config = dict(
    model='image autoencoder',
    dataset='pictures of board games with random positions, seen at a slant',
    train_examples=195000,
    image_size=48,
    crop_scale_min=0.8,
    horizontal_flip=True,
    bottleneck='plain',
    downsampling_factor=8,
    encoder_arch='efficientnet',
    encoder_norm='batchnorm',
    encoder_activation='silu',
    encoder_channel_attention='se',
    encoder_padding_mode='replicate',
    encoder_depths=[2, 5, 5],
    encoder_kernel_size=5,
    encoder_stem='deep',
    encoder_expansion=6,
    encoder_widths=[40, 80, 160],
    loss='l1',
    latent_channels=32,
    decoder_norm='groupnorm',
    decoder_activation='leaky_relu',
    decoder_weight_standardization=False,
    decoder_widths=[48, 96, 144, 192],
    decoder_blocks_per_level=2,
    decoder_block='basic',
    decoder_attention=True,
    decoder_upsampling='transposed_conv',
    init='small_normal',
    residual_init='scaled_by_depth',
    optimizer='soap',
    beta2=0.99,
    lr=0.0042,
    beta1=0.95,
    shampoo_beta=0.99,
    eps=1e-08,
    precondition_frequency=16,
    max_precond_dim=1024,
    merge_dims=True,
    one_sided=False,
    adamw_lr_other_params=0.0024,
    ema_decay=0.99,
    steps=2700,
    batch_size=64,
    epochs=0.9,
    lr_schedule='poly',
    final_lr_fraction=0.01,
    warmup_steps=540,
    weight_decay=0.0,
    adamw_weight_decay_other_params=0,
)
Rows from block 9 of the encoder, named by matrix and row number. Each number is 200 + 30 x the weight over the matrix's rms, rounded and kept within 0 to 999. All counts start at 0.
# convs2: project pointwise conv (encoder.blocks.9.convs.2.weight, 160x960x1x1), inputs 588-629
convs2.0,201,198,111,171,259,231,253,200,234,209,263,204,220,158,209,185,209,266,189,196,212,222,232,194,205,218,189,204,216,203,196,225,229,252,208,171,189,239,235,132,202,209
convs2.1,213,254,156,196,153,181,227,229,201,230,195,228,163,251,182,194,206,208,146,182,185,231,190,196,248,180,175,202,200,154,201,233,219,151,238,244,219,210,235,228,198,174
convs2.2,228,173,234,183,182,171,180,184,190,178,190,148,251,211,195,197,186,145,186,199,183,204,171,189,152,187,232,203,204,184,183,192,200,171,206,182,193,205,257,231,217,222
convs2.3,174,209,229,196,173,242,175,225,221,193,169,194,151,163,166,201,138,165,217,173,155,209,167,220,182,203,209,200,159,207,169,176,250,192,190,202,133,217,237,125,311,181
convs2.4,163,186,165,182,144,225,131,223,187,228,215,208,206,185,186,185,215,142,205,209,223,212,211,165,201,226,235,181,181,194,192,254,199,208,195,199,233,204,190,177,148,143
convs2.5,177,204,193,249,191,173,170,179,231,250,203,215,221,177,167,216,214,159,216,259,175,200,167,189,188,180,184,172,142,176,189,202,183,191,197,214,226,193,209,172,207,173
convs2.6,229,171,205,174,221,248,239,178,194,241,231,182,185,198,192,214,221,229,218,269,173,170,201,193,201,202,201,204,207,239,195,188,230,192,199,168,209,250,249,142,179,192
convs2.7,273,222,234,172,165,223,241,202,174,153,187,188,163,214,192,204,197,199,257,167,181,179,176,133,201,219,159,214,210,229,211,162,176,209,212,221,224,200,209,167,176,221
convs2.8,177,191,275,204,235,194,176,216,200,190,194,200,197,211,158,182,216,204,249,211,167,130,172,201,169,227,268,205,207,185,200,216,212,208,235,157,204,234,256,204,246,221
convs2.9,190,165,214,201,207,159,197,194,145,195,225,198,223,202,231,241,174,176,216,236,257,202,181,192,192,198,179,162,217,232,193,223,162,229,242,204,174,175,175,230,256,179
convs2.10,173,170,236,143,225,229,172,264,227,189,216,217,241,219,179,215,219,220,184,231,192,258,229,183,245,181,238,171,214,218,173,182,209,198,225,188,198,220,164,133,237,187
convs2.11,228,179,167,195,180,247,176,193,234,176,182,160,248,242,212,204,236,142,184,211,222,260,203,242,226,204,210,217,193,208,134,186,169,196,183,197,239,177,264,245,182,166
convs2.12,192,261,191,196,202,246,249,205,216,168,158,196,181,213,154,180,209,209,229,189,202,189,203,160,181,204,186,209,191,202,219,211,222,207,171,200,186,200,220,153,148,182
convs2.13,222,191,196,218,242,234,231,183,198,244,226,214,186,217,210,195,223,127,228,205,203,171,243,225,203,191,187,241,157,163,189,243,194,225,193,211,202,225,201,138,260,116
convs2.14,209,225,153,224,164,216,179,221,192,183,163,183,218,179,201,230,188,201,202,225,275,223,198,168,249,212,159,173,190,179,218,205,210,156,188,228,149,165,193,241,207,208
convs2.15,197,209,175,210,191,207,237,148,207,186,183,252,234,177,145,176,182,183,242,229,191,198,212,229,205,227,237,174,208,197,252,209,225,198,218,248,168,198,220,209,193,171
convs2.16,128,161,286,165,257,245,259,180,111,150,194,206,206,145,182,233,219,229,205,240,168,152,209,245,165,206,216,206,178,165,148,197,196,206,194,247,221,190,166,191,221,199
convs2.17,195,213,222,172,145,209,228,225,191,215,176,227,209,203,161,194,229,220,208,187,200,208,232,252,192,177,129,138,144,219,196,141,191,203,185,193,131,228,189,244,206,209
convs2.18,208,199,126,225,167,253,198,219,211,174,214,153,194,194,196,210,160,178,146,198,177,181,249,177,223,182,149,153,308,209,233,161,234,151,206,170,209,247,196,190,209,162
convs2.19,168,254,190,218,202,208,179,226,204,205,222,209,223,238,156,207,234,238,167,157,114,199,174,191,181,145,236,226,218,193,153,198,232,237,214,173,201,168,236,200,190,162
convs2.20,185,190,200,210,168,158,212,158,241,169,171,158,204,188,208,196,227,185,225,249,177,128,162,170,189,203,220,244,360,194,220,234,223,185,224,192,150,173,220,221,173,156
convs2.21,235,176,186,157,195,225,182,183,253,233,202,152,215,194,191,172,206,185,215,203,233,176,181,233,166,255,200,185,224,175,210,242,189,184,135,202,195,203,153,187,202,236
convs2.22,223,251,205,199,229,211,225,183,186,182,251,184,172,188,207,229,210,241,234,243,198,166,267,162,199,227,223,199,212,188,193,179,223,197,188,228,218,252,225,112,168,180
convs2.23,178,192,188,220,255,206,226,171,216,172,219,228,175,191,169,204,162,168,187,121,211,167,198,269,184,211,197,189,261,191,177,127,231,230,220,189,227,191,220,231,207,193
convs2.24,193,187,251,237,221,206,208,205,136,236,209,178,223,227,200,175,181,209,218,244,143,165,195,202,215,220,180,230,185,185,234,200,206,254,230,170,246,224,215,222,220,207
convs2.25,177,209,283,173,155,220,235,259,189,251,174,187,203,162,225,153,199,223,174,168,192,223,247,237,223,173,194,201,214,171,179,186,215,171,181,191,214,163,203,171,231,196
convs2.26,222,166,207,181,159,208,227,156,246,179,149,183,244,206,259,220,200,184,168,194,276,190,216,167,171,192,235,212,206,193,167,226,211,261,207,182,229,199,202,188,240,206
convs2.27,213,166,211,221,196,187,189,203,181,186,186,222,189,221,165,212,176,174,156,210,219,224,169,172,240,230,186,195,214,244,207,158,168,219,206,240,200,206,206,269,226,231
convs2.28,199,167,234,204,252,164,222,146,139,236,187,197,208,241,220,192,227,256,203,214,195,163,265,178,216,160,176,181,200,153,208,182,175,199,136,224,201,204,204,208,210,238
convs2.29,201,202,251,149,216,240,174,196,179,235,256,204,192,179,177,207,223,151,209,198,228,208,139,181,218,237,139,202,172,135,214,195,152,223,231,195,244,210,143,238,182,215
convs2.30,212,184,230,174,240,217,210,239,159,235,210,256,256,191,238,189,215,226,204,190,191,133,162,199,182,195,199,155,166,198,162,213,204,209,183,169,201,172,290,183,200,171
convs2.31,207,171,251,182,193,200,161,216,168,238,221,202,241,235,249,150,219,245,182,223,130,164,154,192,204,205,222,170,124,198,178,204,166,198,151,190,186,221,168,265,170,171
convs2.32,198,192,164,203,184,165,195,234,165,189,172,238,204,195,190,176,201,195,206,190,209,185,211,211,224,211,182,232,155,198,209,190,249,210,189,205,233,199,239,201,217,224
convs2.33,179,194,133,261,299,144,111,170,199,196,217,192,211,207,225,203,178,197,191,212,250,259,170,205,139,180,191,191,192,202,209,210,154,200,260,187,154,252,178,208,145,187
convs2.34,212,206,206,249,179,228,170,181,189,164,194,170,176,211,244,189,192,196,255,211,197,206,190,227,237,245,163,172,203,191,190,146,208,224,200,156,138,164,224,202,259,199
convs2.35,185,164,174,188,203,224,194,197,213,191,267,185,214,164,202,175,171,194,172,233,204,196,227,184,231,194,201,169,268,212,193,171,227,129,198,164,151,188,267,161,220,174
convs2.36,214,209,155,175,188,109,173,150,169,180,193,210,216,216,188,225,233,232,207,187,239,202,206,177,145,211,173,200,156,189,242,235,195,220,180,195,176,127,177,208,190,182
convs2.37,259,220,217,192,180,177,219,213,194,256,206,156,166,180,207,200,200,224,173,209,224,198,195,245,198,177,239,199,232,218,228,199,188,196,173,186,174,170,224,261,168,212
convs2.38,207,212,196,147,202,181,243,193,201,200,208,238,172,192,210,184,196,204,222,235,186,217,253,272,190,227,218,207,235,146,221,220,231,214,199,159,211,153,200,194,95,191
convs2.39,210,227,221,238,203,175,167,218,200,220,143,220,212,222,197,196,217,151,187,255,184,181,219,150,231,215,199,252,181,204,211,148,213,172,178,167,190,237,156,238,188,156
convs2.40,179,246,184,218,225,170,205,253,185,210,212,261,161,213,243,216,207,169,196,177,204,200,231,195,206,209,151,197,235,223,207,209,235,188,158,192,195,214,167,205,170,187
convs2.41,156,208,208,164,247,184,200,164,179,184,183,165,198,247,203,160,229,214,188,172,170,170,193,221,220,178,192,223,217,223,229,226,192,251,206,211,161,168,227,240,155,207
convs2.42,218,182,187,237,214,236,225,169,205,183,164,244,202,171,191,193,179,189,221,195,209,244,191,183,183,150,183,168,197,164,225,204,187,194,186,208,215,227,169,191,237,240
convs2.43,177,219,195,210,251,235,158,213,178,174,225,170,191,240,224,236,207,230,215,214,162,178,176,226,212,194,170,215,208,204,217,159,164,168,175,202,142,181,165,248,228,186
convs2.44,225,182,150,203,233,260,185,229,195,231,281,96,195,176,177,213,218,224,181,211,176,217,175,182,144,171,172,210,231,179,182,213,191,181,220,212,143,238,253,210,160,195
convs2.45,202,198,266,170,197,224,206,172,193,244,218,238,215,192,188,191,256,199,212,190,211,171,207,215,251,240,177,154,207,228,187,176,217,214,180,209,140,195,194,209,226,211
convs2.46,199,226,155,197,231,195,227,213,161,171,265,228,207,217,118,172,188,179,203,183,192,211,224,225,219,214,250,249,201,222,176,170,296,255,280,206,271,282,186,240,218,160
convs2.47,201,224,165,227,198,168,229,200,151,204,173,189,189,253,188,236,174,206,235,165,191,204,214,209,180,195,229,212,172,160,218,188,239,186,233,212,184,182,195,177,224,165
convs2.48,207,224,240,191,193,161,179,201,207,177,177,189,180,205,192,204,207,194,220,207,240,219,298,182,232,224,242,207,165,195,192,252,210,145,179,204,185,172,225,212,165,172
convs2.49,206,178,240,222,215,195,133,187,198,193,206,179,215,176,181,200,228,216,212,200,162,229,205,200,199,213,212,159,212,213,151,182,220,166,189,188,209,216,193,240,239,204
convs2.50,206,175,196,211,150,266,167,218,228,171,189,163,175,258,204,222,213,179,182,265,181,233,210,211,181,242,187,232,199,218,185,236,223,237,206,196,186,242,187,239,211,182
convs2.51,209,158,152,244,194,166,231,174,255,221,205,155,189,201,219,196,213,232,166,176,134,183,179,240,218,194,206,189,168,204,205,184,172,203,211,206,184,218,233,141,230,168
convs2.52,217,163,114,199,200,175,199,153,177,208,245,159,236,234,243,222,249,197,222,258,220,238,150,227,186,157,190,220,213,223,183,232,215,247,197,211,167,158,200,229,205,240
convs2.53,204,201,268,200,232,174,217,236,211,204,207,205,168,237,135,217,202,202,207,177,178,187,216,251,205,215,197,207,202,219,174,207,220,211,191,170,206,253,240,210,224,211
convs2.54,146,183,209,222,162,260,199,199,193,193,146,157,170,173,154,217,191,143,217,180,196,132,175,159,209,217,205,204,212,165,205,252,213,204,241,222,298,215,204,175,198,218
convs2.55,204,221,162,182,141,230,201,257,200,204,183,192,234,203,216,239,179,163,203,180,222,185,202,191,203,228,235,219,210,193,201,165,177,171,230,190,175,171,192,211,161,178
convs2.56,207,168,183,217,125,231,158,203,224,142,229,206,181,149,211,212,201,192,175,219,137,218,219,220,204,198,224,164,157,230,209,204,221,225,166,239,132,207,201,210,241,225
convs2.57,190,160,247,247,219,174,203,167,200,231,228,174,228,198,164,201,188,211,197,213,196,185,217,200,203,184,207,219,222,196,147,175,169,199,181,175,238,196,165,212,205,189
convs2.58,126,168,253,217,176,211,191,147,195,206,205,212,160,210,169,215,172,204,237,189,198,201,148,171,205,174,180,189,187,222,228,217,272,209,286,216,260,311,205,181,158,191
convs2.59,165,222,187,201,217,193,225,218,214,170,188,216,172,199,205,219,193,239,169,194,225,266,242,162,185,210,194,188,181,228,253,220,201,178,120,226,179,196,183,292,244,153
convs2.60,227,194,173,227,195,146,191,156,192,207,214,205,178,216,254,230,246,195,203,173,273,200,156,182,204,229,163,172,166,157,146,208,281,214,200,206,232,273,215,207,167,253
convs2.61,234,218,211,176,167,193,157,225,213,217,272,269,167,204,198,235,212,235,124,217,175,156,232,211,178,258,183,175,206,197,252,256,226,250,158,187,196,170,221,190,184,186
convs2.62,175,198,198,157,235,209,223,205,156,165,165,201,168,220,130,201,172,178,188,197,207,225,164,205,178,244,201,208,220,229,201,194,196,252,202,205,156,212,185,252,168,173
convs2.63,141,193,130,195,203,209,189,190,198,197,216,169,224,170,230,191,181,169,212,185,142,178,207,237,209,217,239,167,248,184,227,243,207,206,183,207,200,173,192,171,171,153
convs2.64,192,183,231,191,223,213,240,213,209,209,238,195,175,229,292,228,181,163,236,218,144,212,176,218,199,234,194,218,232,237,122,208,216,245,224,280,201,210,183,190,233,218
convs2.65,181,180,203,155,150,226,190,193,175,184,226,187,179,199,227,212,204,189,210,199,177,175,247,223,237,177,232,237,173,163,203,208,216,200,198,218,133,190,168,147,185,193
convs2.66,200,178,179,212,174,214,208,216,178,160,209,249,196,201,252,217,228,232,191,221,202,239,229,182,173,176,195,211,197,169,173,265,199,188,191,187,214,206,167,206,211,221
convs2.67,203,215,166,215,194,176,241,197,193,186,215,217,205,222,209,154,212,212,196,215,268,183,212,262,200,220,194,253,227,177,178,187,213,174,250,209,223,179,186,214,211,177
convs2.68,201,207,190,221,238,189,126,175,150,166,180,221,153,202,183,250,187,193,204,201,205,243,245,212,200,215,201,183,195,211,203,208,218,240,189,220,207,203,151,207,213,196
convs2.69,201,175,266,174,151,225,153,201,228,142,175,243,180,172,213,211,184,204,171,200,171,163,171,239,205,195,217,179,177,157,222,184,170,241,142,189,204,157,225,198,144,135
convs2.70,201,198,202,161,179,181,204,197,223,178,152,229,220,231,197,199,203,198,183,223,210,157,224,188,136,175,212,220,174,156,144,206,178,180,212,201,222,173,179,188,185,158
convs2.71,209,234,285,160,192,175,141,198,244,187,203,218,197,221,248,201,242,202,199,211,147,182,190,246,190,204,189,159,271,181,233,180,166,226,238,157,200,122,204,146,221,168
convs2.72,202,185,217,228,169,249,216,181,242,176,209,221,195,194,199,188,149,171,192,158,207,281,154,224,216,230,177,219,195,205,258,205,225,185,225,166,157,229,201,160,176,182
convs2.73,228,233,192,161,240,150,164,170,244,211,162,240,195,150,222,174,187,225,211,219,181,203,199,165,172,152,164,203,219,169,216,223,176,219,245,216,174,268,227,207,176,108
convs2.74,232,205,229,214,189,166,229,200,180,157,192,181,125,195,251,181,185,153,258,204,200,155,186,173,197,163,175,185,235,245,219,233,235,204,179,231,188,195,246,236,234,129
convs2.75,164,193,157,190,212,136,161,216,235,213,221,189,227,192,155,153,215,207,157,245,181,133,211,196,218,224,183,222,194,179,227,234,166,185,238,215,195,267,170,231,212,183
convs2.76,226,173,177,199,183,175,156,207,236,167,205,228,182,194,239,207,212,154,254,241,234,183,166,190,207,207,157,177,229,193,185,224,172,193,233,245,254,174,269,124,176,218
convs2.77,212,240,212,193,206,198,203,186,233,193,135,199,193,184,316,177,230,253,153,166,240,181,214,252,143,198,209,177,171,215,150,217,185,227,186,208,193,126,196,152,180,189
convs2.78,155,201,207,172,205,183,162,230,200,220,224,180,223,180,183,212,164,183,214,192,274,174,233,251,235,169,222,263,176,194,238,215,203,214,215,218,171,151,167,205,200,223
convs2.79,213,210,183,193,230,187,193,232,253,266,164,248,169,215,122,222,202,205,199,194,198,188,225,233,171,186,229,207,160,163,206,223,242,232,160,222,252,215,207,200,164,228
convs2.80,215,264,154,197,141,211,250,195,187,183,146,182,249,172,207,235,248,258,205,171,209,204,198,232,231,246,168,224,172,173,240,194,167,201,148,181,211,203,238,172,167,240
convs2.81,227,166,200,192,172,215,175,220,192,190,161,223,206,193,205,198,198,210,262,158,190,205,207,187,212,241,234,197,221,231,166,238,191,123,225,210,208,171,186,101,174,212
convs2.82,232,229,179,192,215,193,172,196,229,247,232,251,177,205,201,232,230,225,238,176,220,197,167,203,148,182,160,213,215,193,236,205,175,194,190,206,188,204,184,227,198,174
convs2.83,212,158,216,207,173,195,229,164,201,174,211,195,183,217,224,234,196,236,212,183,189,231,237,215,204,186,214,211,214,191,197,213,238,250,193,248,229,208,166,202,244,201
convs2.84,166,197,232,160,233,225,165,219,191,236,199,200,175,228,163,225,213,207,245,216,171,210,186,220,219,203,171,232,321,167,245,181,178,173,173,181,214,197,167,245,243,132
convs2.85,229,183,212,173,165,193,205,196,188,187,212,175,178,202,207,189,247,210,150,204,258,175,237,244,152,179,212,173,253,221,228,196,224,186,202,233,209,255,231,220,146,155
convs2.86,278,232,202,170,193,207,161,163,201,200,216,240,223,161,246,232,178,213,215,218,225,168,181,204,233,242,165,192,188,216,179,155,221,190,248,204,239,166,240,264,221,177
convs2.87,160,203,269,181,240,203,163,220,195,170,221,183,176,213,198,185,221,183,183,178,197,190,214,226,201,195,221,193,183,164,217,196,201,219,187,173,225,186,156,181,204,190
convs2.88,226,230,159,206,226,175,205,219,244,209,222,207,200,196,250,218,251,167,150,213,269,214,246,197,213,221,146,218,190,190,201,195,211,156,183,188,150,159,160,141,242,177
convs2.89,189,169,211,273,207,240,151,254,193,176,219,146,171,208,206,210,217,214,243,166,156,238,216,189,222,193,198,191,240,173,176,163,163,255,215,148,187,193,223,146,233,177
convs2.90,104,243,213,193,200,168,260,174,207,205,104,232,201,240,222,185,231,195,219,174,216,189,222,177,134,170,155,167,161,205,231,206,237,214,226,194,191,152,223,146,167,173
convs2.91,223,199,184,181,201,172,242,230,209,229,188,204,212,171,210,197,210,204,204,163,267,154,146,163,201,200,167,166,250,176,237,218,177,184,204,205,182,230,228,242,177,177
convs2.92,204,236,224,202,194,194,146,193,222,102,169,204,189,235,215,172,231,213,159,217,298,175,194,153,218,204,183,211,264,200,176,168,179,171,176,167,186,132,183,186,191,179
convs2.93,193,242,214,212,231,211,225,200,126,205,211,206,196,191,158,234,209,217,196,172,150,209,214,221,212,185,140,171,201,221,229,151,227,212,232,169,184,221,255,156,191,208
convs2.94,252,195,241,143,208,175,275,193,237,192,151,172,112,210,167,155,185,193,171,188,276,145,192,164,233,191,242,216,240,181,220,222,151,202,192,192,275,217,234,276,209,170
convs2.95,204,181,205,225,208,189,234,214,152,241,189,187,241,191,225,182,201,165,196,214,133,183,213,214,209,200,245,170,182,169,222,178,202,197,198,168,211,203,214,218,212,215
convs2.96,214,189,258,181,213,201,205,215,224,130,211,186,216,203,172,184,164,210,190,182,195,137,158,169,207,186,166,224,214,204,163,196,220,176,189,237,216,209,211,241,147,217
convs2.97,154,236,167,159,176,256,181,177,216,194,240,231,196,163,164,175,181,211,205,186,179,229,191,198,197,167,242,189,218,139,196,178,229,230,221,173,191,213,211,212,175,258
convs2.98,240,169,159,179,180,246,189,225,241,257,170,177,174,227,179,202,176,212,188,202,191,201,214,173,202,230,207,190,152,205,242,224,204,241,139,180,220,170,231,200,189,198
convs2.99,219,215,128,206,175,187,169,238,182,165,231,185,229,151,164,219,196,198,214,251,205,232,164,168,187,204,230,212,260,214,156,242,191,165,245,209,243,254,169,186,166,202
convs2.100,137,213,225,156,181,150,172,178,231,170,226,176,284,220,124,197,238,189,229,238,203,224,164,211,189,230,256,217,209,228,265,162,200,153,221,201,186,212,194,141,193,204
convs2.101,221,239,180,202,161,165,210,185,228,172,224,163,200,231,171,237,259,223,267,232,212,191,178,212,187,194,231,190,190,225,253,208,225,206,235,174,228,179,215,207,228,210
convs2.102,227,208,151,240,198,244,208,190,150,236,177,186,169,194,227,212,165,174,183,169,204,204,224,187,242,141,178,210,202,197,205,231,201,209,235,212,196,225,246,159,229,201
convs2.103,205,191,164,185,211,204,181,202,212,193,204,205,241,209,243,218,189,199,189,163,221,192,250,254,235,143,226,167,148,219,145,216,170,196,265,159,188,145,192,209,211,230
convs2.104,188,229,208,116,169,200,234,220,228,141,198,182,160,207,155,213,164,196,192,184,153,190,218,205,136,177,206,240,269,210,232,229,235,210,180,207,207,167,197,133,171,183
convs2.105,211,164,260,162,276,273,194,186,200,192,198,192,235,201,183,177,161,206,183,169,198,196,219,247,213,160,217,195,172,198,216,193,252,197,211,215,212,173,225,144,195,187
convs2.106,162,199,172,216,158,221,203,172,134,185,175,204,234,216,130,211,205,177,203,179,198,187,263,188,177,238,203,179,218,223,204,214,257,228,246,119,175,213,193,167,156,173
convs2.107,184,186,238,200,216,240,189,165,215,183,191,239,146,199,214,193,197,128,150,219,212,190,196,171,187,206,167,205,236,224,264,137,148,227,218,168,148,259,208,185,181,191
convs2.108,235,228,138,220,198,180,191,220,203,250,115,174,198,214,215,181,236,229,239,226,237,214,229,157,240,179,174,232,157,145,239,245,198,206,165,200,149,222,171,243,195,241
convs2.109,264,198,300,201,219,209,225,190,198,163,246,204,163,177,223,235,184,232,176,221,225,153,212,236,166,182,184,213,180,180,203,166,151,229,181,226,195,188,217,161,150,230
convs2.110,207,188,231,205,175,236,206,216,202,167,203,175,238,222,225,182,192,211,224,232,129,166,148,195,149,165,204,201,157,197,247,178,230,224,156,215,233,197,236,248,239,178
convs2.111,181,205,192,128,202,221,189,205,223,228,236,206,183,237,193,215,219,186,212,191,193,210,254,251,220,201,197,186,215,199,220,237,221,197,172,228,155,199,217,213,217,182
convs2.112,198,217,218,192,180,252,224,148,166,185,237,207,158,213,184,206,174,183,227,98,208,241,223,181,152,200,204,194,195,201,183,182,234,248,169,196,212,185,193,219,224,196
convs2.113,206,209,140,234,200,165,209,225,169,183,212,213,225,221,198,194,254,196,243,185,173,163,226,199,214,206,183,255,185,185,191,216,192,129,205,189,210,207,227,170,169,182
convs2.114,221,200,179,161,192,234,229,186,287,157,248,211,210,206,127,219,176,225,198,193,204,217,187,218,179,189,192,189,169,226,198,241,195,218,178,234,174,223,195,231,123,205
convs2.115,195,166,183,213,177,132,182,202,191,262,200,194,152,168,252,219,166,212,196,159,188,167,207,248,219,233,218,169,227,203,161,178,222,230,186,216,167,135,183,262,214,245
convs2.116,197,247,153,176,179,164,211,226,159,244,185,251,234,195,193,151,227,155,207,184,244,256,196,207,211,233,195,230,219,193,182,183,263,198,188,212,234,130,201,161,160,210
convs2.117,216,184,244,157,220,158,200,174,272,227,230,207,163,187,209,170,212,201,182,240,247,180,232,210,229,224,203,208,172,178,144,246,206,140,180,185,221,192,221,184,210,208
convs2.118,197,189,232,180,206,242,173,195,200,248,160,192,237,196,221,181,193,169,206,219,174,163,223,181,177,187,182,227,222,225,171,205,200,209,201,208,218,200,196,199,191,193
convs2.119,212,223,201,144,159,235,205,204,247,213,176,233,227,204,167,208,211,176,253,205,227,199,208,215,191,197,211,224,250,251,184,163,193,187,162,221,175,123,167,247,217,219
convs2.120,228,226,206,140,229,201,209,225,208,181,222,194,174,186,176,188,173,231,205,212,229,239,225,228,234,184,204,220,190,168,196,236,194,192,201,207,193,276,156,211,206,199
convs2.121,209,179,203,171,195,171,150,180,213,223,265,188,189,184,164,214,203,172,197,182,152,168,167,164,193,180,242,162,203,126,174,194,187,215,206,169,168,235,217,180,229,182
convs2.122,227,227,237,238,217,201,201,234,160,173,231,182,209,191,237,168,151,174,199,195,163,262,200,247,261,195,193,157,194,209,253,219,192,202,141,199,165,216,178,175,176,178
convs2.123,188,200,262,259,260,179,217,149,231,215,220,139,243,162,193,186,214,233,228,195,199,184,222,202,219,205,221,214,200,241,205,209,230,211,161,209,229,243,167,197,274,194
convs2.124,145,157,91,124,216,223,245,233,203,175,197,164,179,199,239,208,198,215,268,182,182,199,209,169,201,243,192,217,197,198,219,185,254,222,176,191,202,206,194,220,160,212
convs2.125,175,192,203,190,198,189,252,185,130,211,198,198,180,217,174,219,223,216,167,165,185,268,242,162,227,230,227,201,165,235,187,213,243,216,196,208,185,205,156,211,163,203
convs2.126,173,177,198,213,225,224,197,174,187,120,158,224,166,233,177,191,218,163,216,257,154,145,223,147,216,233,189,201,181,216,164,199,157,182,231,211,253,173,237,269,178,188
convs2.127,206,162,168,191,173,187,227,235,271,188,246,226,223,204,220,210,217,186,232,230,193,189,213,181,219,192,190,218,176,196,223,191,270,205,177,184,178,215,231,168,162,190
convs2.128,189,237,209,217,197,201,185,187,188,184,211,207,165,218,231,197,202,218,217,190,197,100,157,157,178,183,204,210,183,197,182,213,268,189,183,237,162,217,189,159,181,179
convs2.129,229,147,206,170,181,231,178,214,276,215,226,193,201,221,174,204,219,228,208,219,190,206,203,188,194,225,194,223,166,177,174,239,198,212,221,190,259,205,267,173,134,166
convs2.130,236,261,236,182,171,206,170,226,205,197,177,278,262,198,238,195,205,219,226,222,187,198,216,194,193,227,236,215,158,174,206,227,195,241,252,181,203,205,196,210,230,192
convs2.131,156,266,221,194,254,206,203,201,217,241,226,232,154,183,189,219,221,260,223,207,173,116,237,176,201,201,227,212,187,191,156,222,188,234,211,201,232,225,207,214,172,227
convs2.132,157,202,247,173,166,198,223,248,234,151,209,221,233,188,235,201,113,239,202,168,195,186,218,177,140,218,197,216,216,226,234,186,231,223,217,203,217,196,202,197,197,201
convs2.133,193,197,161,178,209,180,224,198,226,216,170,187,221,227,180,188,194,145,225,190,244,187,268,192,217,212,210,183,238,202,170,203,215,168,150,195,195,155,161,196,153,218
convs2.134,170,186,207,151,197,209,173,178,245,196,222,168,210,151,195,168,183,250,174,210,214,207,188,211,174,218,176,202,220,211,199,179,162,187,202,166,222,183,220,200,161,173
convs2.135,199,158,295,223,252,189,164,195,231,162,196,150,144,192,260,181,205,223,184,241,224,219,221,186,217,191,166,227,192,180,216,225,215,229,216,195,176,245,190,192,273,192
convs2.136,196,181,143,199,143,170,213,231,207,211,177,204,187,202,169,214,198,224,218,174,154,235,226,166,208,181,236,287,204,176,187,256,252,229,155,176,185,205,140,183,184,183
convs2.137,180,220,247,132,215,175,203,207,203,183,154,185,207,168,175,202,221,160,194,191,234,165,197,194,230,191,200,210,212,210,187,199,239,170,192,169,195,181,195,183,220,205
convs2.138,213,216,202,265,172,187,199,194,200,187,215,202,187,213,199,171,223,213,258,258,245,171,193,248,175,211,193,245,188,191,269,217,267,185,217,202,204,198,166,217,142,162
convs2.139,227,149,237,183,192,210,212,191,205,179,227,227,165,231,132,237,143,210,214,224,233,237,199,197,168,239,243,200,194,231,181,175,149,180,225,202,192,168,205,246,207,214
convs2.140,167,183,245,220,125,243,213,260,147,128,245,188,142,211,183,175,144,209,157,224,147,249,194,228,215,187,222,183,199,190,201,194,219,191,251,187,191,133,201,212,201,138
convs2.141,199,190,195,204,198,240,155,197,238,169,231,206,168,203,149,214,228,284,206,183,199,251,225,215,257,221,167,213,215,245,187,224,196,200,198,192,189,195,218,227,229,218
convs2.142,230,189,309,188,246,242,162,194,167,169,161,196,159,190,226,207,249,223,263,199,201,140,200,225,192,244,174,188,219,188,156,199,205,225,208,230,195,198,186,215,135,170
convs2.143,193,185,242,275,212,232,179,234,192,167,195,206,185,206,250,239,160,242,183,177,180,200,140,239,176,223,242,147,234,174,117,175,234,234,196,282,224,243,244,180,226,213
convs2.144,213,211,147,201,203,211,204,195,163,209,151,185,235,215,219,214,192,192,224,218,233,259,187,205,173,215,188,214,176,211,166,166,202,177,227,186,187,194,213,288,220,199
convs2.145,187,188,199,181,211,211,181,205,217,197,192,201,202,201,240,222,214,222,206,199,243,203,181,207,181,184,216,184,206,218,200,233,165,239,168,229,173,212,179,201,150,188
convs2.146,179,223,173,187,240,201,187,205,187,147,205,249,216,171,198,226,195,260,181,160,245,227,119,205,195,203,145,202,153,212,225,206,186,134,212,163,186,275,159,155,193,239
convs2.147,242,209,259,205,198,170,250,223,251,232,169,183,175,210,235,177,212,213,155,154,240,178,205,206,212,203,177,225,204,157,161,176,203,171,242,132,210,191,162,250,204,180